Weights of a small contrastive audio-text model.
Training: 7900 steps, batches of 256.
Data: trained on two synthetic voices taking turns or overlapping, over music, noise or silence, 26041 training examples, 77.7 epochs.
Rows from block 2 of the audio encoder of a small contrastive audio-text model, named by matrix and row number. Rows with one number belong to one neuron. Each number is 128 + 24 x the weight over its row's rms, rounded and kept within 0 to 255. All counts start at 0. Numbers have three digits each.
After each neuron's rows are labels from the 100 clips, of 14848, where the neuron reaches its largest size: "top examples" is what is common among them; "loudest" is the band of the loudest frequency at the time of the peak. Only what is clearly more common there than usual is listed. The data: two synthetic voices taking turns or overlapping, over music, noise or silence. In brackets: how many of the 100, against the usual share in percent.
# gate: second MLP gate (encoder.blocks.2.mlp.gate.weight, 416x160), inputs 0-79
# fc1: second MLP up (encoder.blocks.2.mlp.fc1.weight, 416x160), inputs 0-79
# fc2: second MLP down (encoder.blocks.2.mlp.fc2.weight, 160x416, transposed), outputs 0-79

gate.311:128129128168143128128130120115183128162113097141108128123148128103149142095128132132113183128140133123106129128118180061152123102128145129176122128128142091156156128128128136150114126128149148128111127128159121158128148128132142130128157128
fc1.311:128129127131128122128128128141128128128185171154155128159128128093128129152124105128128124104098127168174095128091128182128128152175089101124101115128128136109076094128147118128119128093139128128131094113128098128128134124124096108128179117
fc2.311:128136128128128128099128098097141142122091105109105133143075089161198158128097101123095140120168122100115128128128124114136128122167128095107145128124078128128122130179128137134126141094183142128128149108151085128128089128099136094125106150
top examples: second voice: none (44 vs 20.3); clipping (28 vs 8.3)
loudest: 1000 to 2000 Hz (31 vs 6)

gate.33:120128131123128143135128119128192090134105116138166136128165145128210128128125128115142128123130129134128128158108166128109099131128158128113142128128128116128126063139210172135116122110114142125128110093128130168131128165179128181075175128
fc1.33:128135128176070117085116068160157126107099128078128165142128142151138122128120182103128134160128150154134128114128141128117106128056128128083128061128128128182128138118141130128153128140128091128113072118164148144128166104128084131128140128
fc2.33:128128200193128106156076149164123128136155154142107124133124128128093141125137170128094120069128075162128144091128128090186148124128135144128128128128157128127107090136128128119133180150143128113102128155090128128128121128128128118128105107
top examples: background: everyday noise (76 vs 33.8); thin (high-pass) (37 vs 12.3); clipping (35 vs 8.3)
loudest: 500 to 1000 Hz (79 vs 24.2)

gate.360:090131128142147074128095128128189128128153128128124145177154128128160121147119144128128168085128102081128128179128168133130107101139117142128102117145116122168157106152128169128107090100128128128143142119133097160132128148108145128131115092
fc1.360:134123094085105126136107120127077168167148070160122075134102179128128100125128166133128128140122128144090150115145116157159148128165128128071126126198096146128111128107128128084113128160158163128128128135091111084158128122148133164149108129
fc2.360:149128128134146175134189128119128135175128128128144135116130122132128128140114128162128128128128128116125128128128109133124128105141152128128128128105128160135095133128128128121138128131128149128128072128125128135126135128128128128128153128
top examples: clipping (31 vs 8.3)
loudest: 1000 to 2000 Hz (45 vs 6)

gate.309:084128102144166075128128174155177119116135128118135128191163103134152128152128120128128153086128079095128115171128162128128128100116128143150120105128139116144178093128142167128116091112089142108107134128128103141128133128128141122136128128
fc1.309:122135173182162123128139123143192082075110145123124169115154101141117161128126102118117148104114136109156096132128128107102094128095106128169128128062156097153132104148120128159147145111116068119161131128161150168128104144115111110071128125
fc2.309:128160121128120095135128131129161122070132145128123140132154118128127119101143128128128128113128103121128128139116135118128128128128105128128128128128128072138141128134128120138128138097130128128117160128152103124120151148116128128128128128
top examples: second voice: none (41 vs 20.3); clipping (30 vs 8.3)
loudest: 1000 to 2000 Hz (39 vs 6)

gate.189:118134158136115126083107118145123128128161087164138145109128128152127127114128128151128128128084151077128089124128128128136128128128096140161098112147128128128128114128137109128128122078138129106168158106100128104082164180128113128124124176
fc1.189:125106097128108128131100142114147128144128128110069096159165151149128128128087128100128165130117174091086166143164128148151117120162162128128180128176126166135115125115154145128109082128128105115128125144103099129128128130128156128128123091
fc2.189:128079125121128154131150132128137106144120099128168155140072128147128164178107123157139128112136145108124140110102118199154153074163079124066141135145114150128125095131123147115139127123115150140137140158095128103074147129129128133141140124
top examples: child-like voice (70 vs 40.1); background: everyday noise (64 vs 33.8); second voice: child-like voice (43 vs 20.1); thin (high-pass) (29 vs 12.3)
loudest: 250 to 500 Hz (69 vs 25.1)

gate.45:097134144157139089118128133128191126128138139098128169150128126128142127131128127128154151097112085064151100128108157107128110111119098128152128103126143118149170089128128139128121106073084135125128128128168106170138128128142128128129156104
fc1.45:098128146164152090107128128167164075070128167139141167164153086135128118128128128126128124086144135128165102176128183124113086154105128170150116103068128128162133117173128136140114128128128091119165162112165129141101130132128099128113128126
fc2.45:128135108119136098124097128131128133079128129115128146128148128134128125128129128128128127128147127120170128116117128113096128128120098128134123131119128128125157128138125136128128121105134127147124151128163128128128128120136128128128130128
top examples: background: everyday noise (60 vs 33.8); clipping (35 vs 8.3)
loudest: 1000 to 2000 Hz (30 vs 6)

gate.279:148128142163128128128130120128145128128128123128091161111128153144155142128166150147104128128128146055128128105138128128128126099128112097157156125070128128128182130138117128128112106112128149116160110081227128172128128102200145134096183128
fc1.279:109179128113128152128116125124084140128130149134176128069063106128099131128098128139128128131128128128126168159128175140110167128155101174128128128165128181128132122105157096139128198128138128082082093128109128159128084130128082128166090111
fc2.279:128126131120128107115128124125107115141139130103084107146128118070205153128128098080124173128114130079128110114160125128192129159144149086108128128143141157112114128140128107094098118183092128149165139128120160149192123121109141098143115128
top examples: reverberation (66 vs 34.5)
loudest: 1000 to 2000 Hz (25 vs 6)

gate.308:113149151161166101128136152135173105105128170097130167137162094128128119128141104114151148091127110103138085164128156113100118114109096128172131122100161107153149111128135137128146128071091118099134126128174113176101118153128146128096148110
fc1.308:181116110092106173144155114113052169161136128117126090102106141112118130128129137124119093174145134148083142100144076132131165130152128086116113137152117150091100169096102101106128131149128128128116110143097128110136153102128128122157128128
fc2.308:128133140129120158128148128128125128188128128129136116125128120128122128128128128150125115128128136148075128128140128137128138123128153102128128132128122170124117128125128128128128128151125128128128095128109128128128128120129128128128128128
top examples: clipping (46 vs 8.3)
loudest: 1000 to 2000 Hz (29 vs 6)

gate.228:143128095174080150128128106115101162128139128163156128128208128181149128128128124110128143103128128051139135128128128128119110145114129126139138128141169125139141162128159128108135120102193142128145049128204111159128128116128136122128190154
fc1.228:128128128128128144103109128118128123160175128128109132128128145168128128140128128175096115217128146108131128140130128150128128128143107128109123128162128133066158128147128100128115097128098148128093041127165128183133128128121189128146180169
fc2.228:144153123128128099116128070126116128128162167140101128142142120128128112140121122159128147162157128128095128129136136189069104098148108094128122130141128114115110145123100128146110081128127128128125067129156128135088113128128129154128140135
top examples: background: everyday noise (63 vs 33.8)
loudest: 500 to 1000 Hz (61 vs 24.2)

gate.344:128128141111177162128154146110193114155149091174128134119142192074146111131151128152121111148128144128119128136128128128128119128145128128128128098149182177132113128155139128128118086121123181103128083124130128156128130172127128155124155096
fc1.344:142128121158128166090157070121109128128128128131153126116145128108188146128128096128128145151099128128120128088108140168128108152152128124077198128132145108118114161137158122132128128128123159074179047156118101180128149128128128111128128125
fc2.344:140128192130128128065128128128064110130170128128128124114128105131121175116128128135096139128128109081144155107169128128126156081128069111095143128143078128128128128128128128165113129128114102128113128087117128128128132152084078128110128055
top examples: child-like voice (73 vs 40.1)
loudest: 500 to 1000 Hz (73 vs 24.2)

gate.341:122110128128128128128146128037132145154128128152186128143131128122131101128128128128171131128120128141187104136101054118117128156128128153140142163128128128128180137138128128128121192097129128128128090092205131169142140128119148118128128128
fc1.341:079128146178126128086114128088128154128133128128130128128128128147085087128186110128166128044110120154138128128158116114148167120103067133113118084128119159162128128128128124114095128166128097128124172128127128118128128109160086107142128117
fc2.341:142128186184038128113058133152128088128112134132129128168159166128150113151144137117092128091128134145123144144175147155142124119118128089152115130128114128145148148176128094131072147148153079128122147144111092125115117127120129144119103147
top examples: child-like voice (74 vs 40.1); first voice: child-like voice (52 vs 25.2)
loudest: 250 to 500 Hz (63 vs 25.1)

gate.170:128140130128106109114114139128128117124127116134101128128183128106180150130112126166102165128095154065132107128103128145093128105128084128165164129134098128128142161083142137189133091064128155088144099128150078136116114118128146138128143128
fc1.170:128096122120128128093136102102144138128085128142128128128185147113198152109128146128093127128128142102126166108148128146128116124164183105136150128146128150100137132110128128128090102122177115161137079090128128158128127110128128172128128129
fc2.170:125128170111142108114130141151086110140111128107129128122115147122128094136128128154141132116165112138113138119194152141150121139128143113099061124128128174107117135125137129024119119156149126152093162106144128113128134086137138127124160129
top examples: child-like voice (67 vs 40.1); first voice: child-like voice (51 vs 25.2); clipping (31 vs 8.3)
loudest: 500 to 1000 Hz (79 vs 24.2)

gate.374:128128205148128125099128153128141083128128110128128122128128164101193138094117122105128166165128160095128087159123128128134143128153160128128115112122128128128128128118168175168113096146161149113128128128178128128147124157128106210128143118
fc1.374:117170128131129128141099098128128193208128126109128128106132139153128075170102128179128123090137136083141128108128131127151101128103128161125183085188128089115150128128119100107146169096128128128128168119141128128132104140181104128157128149
fc2.374:119090114091128104095168096165128098113141096128128166157138127128140169125074141115119121161107152128128128128144128139093109116137152128128125128129146067135132111138128128177084066109096128113127143140128128128140128128176119128128094128
top examples: clipping (40 vs 8.3)
loudest: 500 to 1000 Hz (58 vs 24.2)

gate.9:096136128147123082136086128136173110128117143120128176158181128128159128123123125128136132086113108101158100164107172134109107108128096142136117111128150116166135081154128149158102128076104140128152128134175095152118121158124119128128131098
fc1.9:114129157172151128105128139128202090089116152089140182128146085142112128115131110113116156085128120108161106151128152103104105128096128157172127128079120128128162128128131128169137137091101107118146166132163128153112124144128136109128128108
fc2.9:128128128128128101128096128128128128074128128127130142130128141128128128128116128093128131128128128116175128128115128118128128128136110128128124121128128096123144128131128128128119128117128105134128152128159128128128128128135128128128128128
top examples: background: everyday noise (67 vs 33.8); clipping (34 vs 8.3)
loudest: 1000 to 2000 Hz (27 vs 6)

gate.405:099128128147154081119096127128195103121118125093127160180185112148150116128116119128128154087128128079150116149113166130093105112121109139162126099128128106128165094154156158140104091069104125128149136128128101171119131137134128128128141128
fc1.405:166120099082104140144123125112061164170128106135115069126116161123133112129126137136122119169121128140082128101128097157136153115166152087103128143176108165093115130128137121098138123161135153148098094131100128113151148128128138154157128128
fc2.405:128128128135124148138158128128128128184135130130128110128128122134128129128128128128128128128113128135084128128163128144166128128125160128126128128128128167120115133128129128118128122150128148125120102127103128128137128112128128128128128128
top examples: background: everyday noise (65 vs 33.8); clipping (40 vs 8.3)
loudest: 1000 to 2000 Hz (32 vs 6)

gate.14:110141166167164117107126137132187128104138151128118184128153094133130128128144118115152153089128128099147128160119140108106116128110100139184128133103148128148142111159128150143128128067101119095138136128172128172115111149108149116128147096
fc1.14:187119128108100190130166100103128164169135128114114094076099151128116136122128128133128128173128144147086140099148085123112172131152144082123126147157096141074128178128107099100148122139147143133123106128096128119134128102128128128128128130
fc2.14:128128146120128172137163128128121125183128128126128128128113125134117128128139127163128112130129128146128128128128129128160128128119156128128128128128128159128112114128122128114128128155124140128128116128102131128127128117129128145128128128
top examples: background: everyday noise (72 vs 33.8); clipping (37 vs 8.3); applause (28 vs 2.5)
loudest: 1000 to 2000 Hz (47 vs 6)

gate.212:086165128141113062121098164143173086101112128128107182175179102128163128128127128128131128082124119105163117187127173128125111093120110149133142116118131105169120108128165167146095138116128128128155157128169128128128094153128117128128140128
fc1.212:141111090081107138157128139120060164162160099165128070128100182128135100148133128151132119148114128160098128112128092163164156128178143119089114128164133164114092125128145129082125121158149153128109114111097128092155132121125128149166114128
fc2.212:128128110128128154128174128128128128225128137128119124137128128121128130128143128154128145132128128128087128128162116146144132128128144066128128128128124160128128143128119128144128128132128128128127096129112128128139128128128128115128128128
top examples: background: everyday noise (67 vs 33.8); clipping (42 vs 8.3)
loudest: 1000 to 2000 Hz (33 vs 6); 2000 to 4000 Hz (29 vs 5.4)

gate.273:128135150145131158137170077128134128108123140074166112096094128128128177108113089109135144128129112127128107122113125110059154128128128160117146128117141081128128162128142109128182128077104109098102117162128146128127128135128136105080128128
fc1.273:121059153103135124168128089184128122111128128120128154112129105085118128078191157154128117128182128157120165128191119164134132095150154087156086128128128150096090152128128135101128128135128128151152136115128128104158106085128128128152128117
fc2.273:156163172141122172128128144115089126123133154134142107110107128073129147131153128158128128153122111128098128128080125152073099114121072094116110121162128128121128062129120128103179139074132114128098120134082116136128115154128133128126122141
top examples: clipping (25 vs 8.3)
loudest: 2000 to 4000 Hz (27 vs 5.4)

gate.290:191136148147115163133161171128147108173107128140107125128189128120148108088115151090128173101128158128128128128128148125128155128128146128144128076110128128142128128166145113120092128109094173128129128135141082128132151128105064129128146120
fc1.290:137116103157082125195146107128151159142128118133100105128128100128097128096103128128101149128128128079128128147128183128114111101170130128152122128107128128131128117133128128145128074128041154144128128179118088128159133128072132128127128141
fc2.290:093129154127128128118105162128153122108138107162103167128088100129161134084139130143128177114105090140128140172154165128178128086123125128140128153109167111128128128152128090135098164128098095129128126181128101147131121113156122113151121119
top examples: child-like voice (77 vs 40.1); second voice: child-like voice (49 vs 20.1); clipping (39 vs 8.3)
loudest: 500 to 1000 Hz (77 vs 24.2)